A small image captioner, trained from scratch: 6.69M parameters.
Rows from block 8 of the image encoder of a small image captioner, named by matrix and row number. Rows with one number belong to one neuron. Each number is 500 + 40 x the weight over its row's rms, rounded and kept within 0 to 999. All counts start at 0. Numbers have three digits each. After the name is the row's rms in percent of the matrix's.
After each neuron's rows are labels from the 100 images, of 14976, where the neuron reaches its highest value: "colour at peak" is the nearest of a few named colours to the mean colour under the peak. Only what is clearly more common there than usual is listed. The data: scattered letters and digits in many colours. In brackets: how many of the 100.
# fc1: MLP up (encoder.blocks.8.mlp.fc1.weight, 256x128), inputs 0-127
# fc2: MLP down (encoder.blocks.8.mlp.fc2.weight, 128x256, transposed), outputs 0-127

fc1.196 067:553478458487477526492498505543480526581459533507532481521548493536495459516509455479480538524539521551471465458486511518471483511519575525553522575548525453475408560558467537547506466421476510515502465549529532445458563433446546488488515497418543447504467566525511546545512428510426503494563491590491497436469529458453502554461499475465465488492486497453465529575522585453477442551474
fc2.196 064:516452558520478486512540423529510527465523536508516493467492534533531503470475520434559526540488529445567512554534438403498521500487477443450508517440476483530556523519534484464532564583536500527511465454416463566535432491548457522483485495455478501539525406450478489490475473488505538522439521404547514548556468521422527527511508467517544553448511446538555474484441442527575535507498
colour at peak: pink (41)

fc1.141 089:531513447513540454499472479477524512530536485461523447529495433504479501532462416530530499462535494575479454480437558480429598456566508509555502478449510538538479456480529478429455541481467477549458530556474499568556518478522465439526445416504514547498548536478425453453429440486513449516482501499483457511543509531470465481467465511589489536606524458524499457505483487497526576531501
fc2.141 089:499458523523485458551503512558426500519410464506514508545497510435504466496474575555515501536463418516524560487488531518501446529460497467516475584547583487575477515499494467479557484510557468421551599533543446486439484473483474537489504504506536455460424442503508441563525443530522462479539465515488586500521506479500526528493526443456496468483517480469501512453565568524562486490408
colour at peak: brown (39)

fc1.111 097:585533497495482503500488459495495561582493535541508525525562450536482407501462491460464551502520449440497472504488567514464531488539424523562497459537514532508431566485494431492513534444527544545493498525515582438513570523548516486438531515450533520532524448587482535431496505535459538533528546527569467506453515499556507511505477509492530531514433491506444488609524487504523535421446
fc2.111 092:492427514531440491531493424498583496444546495506505536466539522439590541547497472514480431503429536526523489517494444525522530452460523538443440536539499463442615428532534523531570486472546537533476490519504484507474564516475495500534518540551553487510473545455487494559472490423494489485460538461542496493498449445531490454472504447413541496513496485471518505493446437488551501575585
colour at peak: pink (54)

fc1.244 087:471514506497522537483450492485485588498419486532527530547501446466531482533466500473537523576479531516463530417472445457491495541527468522439467591518465566467466431507505548537536470491459462506416517471427458568465510454510533453475468504510537539434552509507400517467441489547542484498440500542476566503510491601464537504524512464493483431516482478585533523514466480521530506575528
fc2.244 092:510523480506488467572526552549443412446534461504489437565499493506469444520555380504498551417490472493493456552481488561478506526477474547508512527457533491506476533488425468497452547462559555523570538554520526437476493560436459458554536518476451469557474556516573496535509481473463468507547517427553452427436485452513489510522507541513461555477489504517464495514503536479563547530489
colour at peak: brown (42)

fc1.64 113:552497478551481531495549533469452538441529433484417492518455472574548494525559491553468483421519470544516494426430525440525487552547529539538515476529481469480524483472530515543469538466522535488434482559483461493482463476520490505504518464535539413488606553497430438491520458493481451532494555506490480553467559449493457520433508470441519561507466539498457591582454467495471506509494
fc2.64 105:430457579611482501492518495439506505550495545468539553543537488524478463468482505415535457569458575486490502543527544519535493523502492450512556477512468565565475509507537447483496484502522467531539424462475502489443486560543501437515516548542534487537503438452482582471526543505474487450472452498501511513491398460461546488476513466464509514492603486494511398438518532526460447524500
colour at peak: grey (40)

fc1.38 072:495571491504390567469521477516466481482396512504515498505480495561438493480491480536460506518439444434449503504522527523493542518515479458536539487478476507482444448450455574510548515544499517551503512483598548535506529479446475527522488409462497560463467494498451520426534445538499499523415549534398511430491524497542526523488524535552498544488529479417493540524451570487465495492545
fc2.38 081:557457481571574452559518515489549546543531525452420498490492518491519555537400460482441489463458473485500513479515415450532462506596528605471441553564552501489544517525482455470459523436530470500499502434498462473522478492525517499492465506538478453479447465553536460555551542477526463483512550493523508488418544509500507446453538487436503481580496511582480478486572469513487495516512
colour at peak: grey (29)

fc1.255 118:503519489431462519447569533604493522519525516525446396557455494522560504501529439556490455566474482466467424452537482534593542538434438501441536540479489515537536467575481506450531533518468470532431526497426550507485419521526478476504492480491513469544524480524504524461463570430505505481411469476515499486501471464491499499521502574514554461528481480528458499543516497509505424452539
fc2.255 119:497552478527401504532486446541547402543548537530507495446509490494459484497515533541461508503479513549507534435474523464515482457500517421554435482485482511437558506478545512489528448507545564545454497410510513506541533437503470519535430602516458422400497573490488488497510491568450467486540532543457442541569537505555464516547531510473464466556521517467526533486488450469530497504506
colour at peak: brown (42)

fc1.18 128:562492475552523402470489472477509407479540503456472494548489505482525488439540598535569589513482537517473527482506441500609470490496448514534435575506501470496526566570505530488543484488525498499540544512534578479558517517465514488508467532505508512518527532453417549482490513476483518484429430498520552471416457502504433490505443514495435482542521515559512511547466433486477458498442
fc2.18 116:570535538467501450505481569486512522481468498421552532474393490543516477546539509490487519442509507469437484579496529434545580522448562511514510463476508548473527484430501437572448471464477477515511522506544520488494448505418583445496468497451545481456521518477465519544503500522492569514472611553534499468488489563478507480523492497442486508518584509557453425463518498483511516495423
colour at peak: brown (48)

fc1.134 061:493495528440545541558401512468423510506486546524511495385453498426506433493466547483432539503449509519550480474523490540468423567531505420526436516524529489422502543501544507533541519515475463537543500472519459512514435515462561478482547486467494444606483492556473443510455507481527480504517470552491489536505518499523467585440436534490518444558486486481468512523523529470469505421511
fc2.134 058:466505419482486518505508479522549494522466487480517605534562473598553507438478459470437514470481545437456464574461539499491507403489372501464511466508468464503499528481491547454449515509546515500549508519442480440518511524541502520506569498549561525517530480487559492561581556470501446482513500517523484566563489485478454456527508466485452486503508515569561468449494532516468514418469
colour at peak: white (59)

fc1.202 062:474554544444479542531499456566543573430475561525513466434474458519464488499494475575468467442567478442481484502493488546526513531432516529512504495440480490490447466544497524472495449559482582462558486485388468513474559437595501484488476474520530465523492526487489566502507533510564571499424465448484497562492511499475474527527489508472513543542434507585455487471533525550545486548446
fc2.202 061:508476475510471481470455502445423469564527523467517521546538505428525515528562506474582524517436571621566502526505502510463489519507477498462454441569507490558557524478512454514535542450542448556472497458537530469515482565443484453515490528461513506522504495574514453471489435517413487486525503556471505512497525460525529442456494482536510434480544476434581509477454513469434427550551
colour at peak: green (25)

fc1.4 106:520516518522538507551458496516480484475462516532506530492503498551444455523443483546519513542500517513506558519517542562479527489471525472470570518448535532573509560497553418540465483489562482513498522535473492544521531464471513556522503485471457457517477473522492428506525442599490449579452495508475467545482568622458484393470570542578455519465520587495525502580472455477517477551504
fc2.4 112:432467457448431510532531496534423494515493521528440513455486511522559600486497540465511507503553446493450509551517436516532492463522519495595483587547466417537463447458488558499450511470500473453505513500488483529554451483544423514518539538472472448438490537541481539487549518476488459488507556468439427504521500516482469545567462531457563469532515516494615536530534543458497502450522
colour at peak: brown (40)

fc1.23 117:501625487468526465477459558576493455565549570575526502488530469472496537553473529471519494496470565493547545437460530560470425484510447482452516469520531463504524465486478502517496516483444483525490505521453507476554495478524556528484477511519498580476517409512483463446501536505514399493510504534506549563477440467420518451480416495468469511535502524618520502479502528535539461516442
fc2.23 110:541403487499454539547529480462506621488467464466522493520494555474489427501505542509519619466518464495423444529542567531496460548482501525535481523405499492508470510568503511489486495496583497466448510482529532496481463493470488480530481534476484488526519507473537493508452463533515531539448369496468531450523522546541548471459497497542538447503512550445479456533440475472483590569510
colour at peak: brown (48)

fc1.79 134:500544533453516412440480539521523507480537502455529476504554508573454486504504500503505518499540539473483492599516520564474527428501538487503582460417510477497575538557468501512509545364453506516472536439473457491536458549458450490524570505579432496605509510517546443535460518527560507498481507484479497518532498535528522485479529560559520555515541475509466512507504466453495477455574
fc2.79 135:438529403526516465425523481511477458479543483510533550501513537502485444561580470494484456501487508505497440519571548542433550539431493494468499547473529449546532465503544483497538489462502529456531509492432520427484487540493454501561574496561395526485480510556524431476529552461592513487450453549518448487497476563487491539461528544462416478447496500537489549513471522488522436538522
colour at peak: brown (34)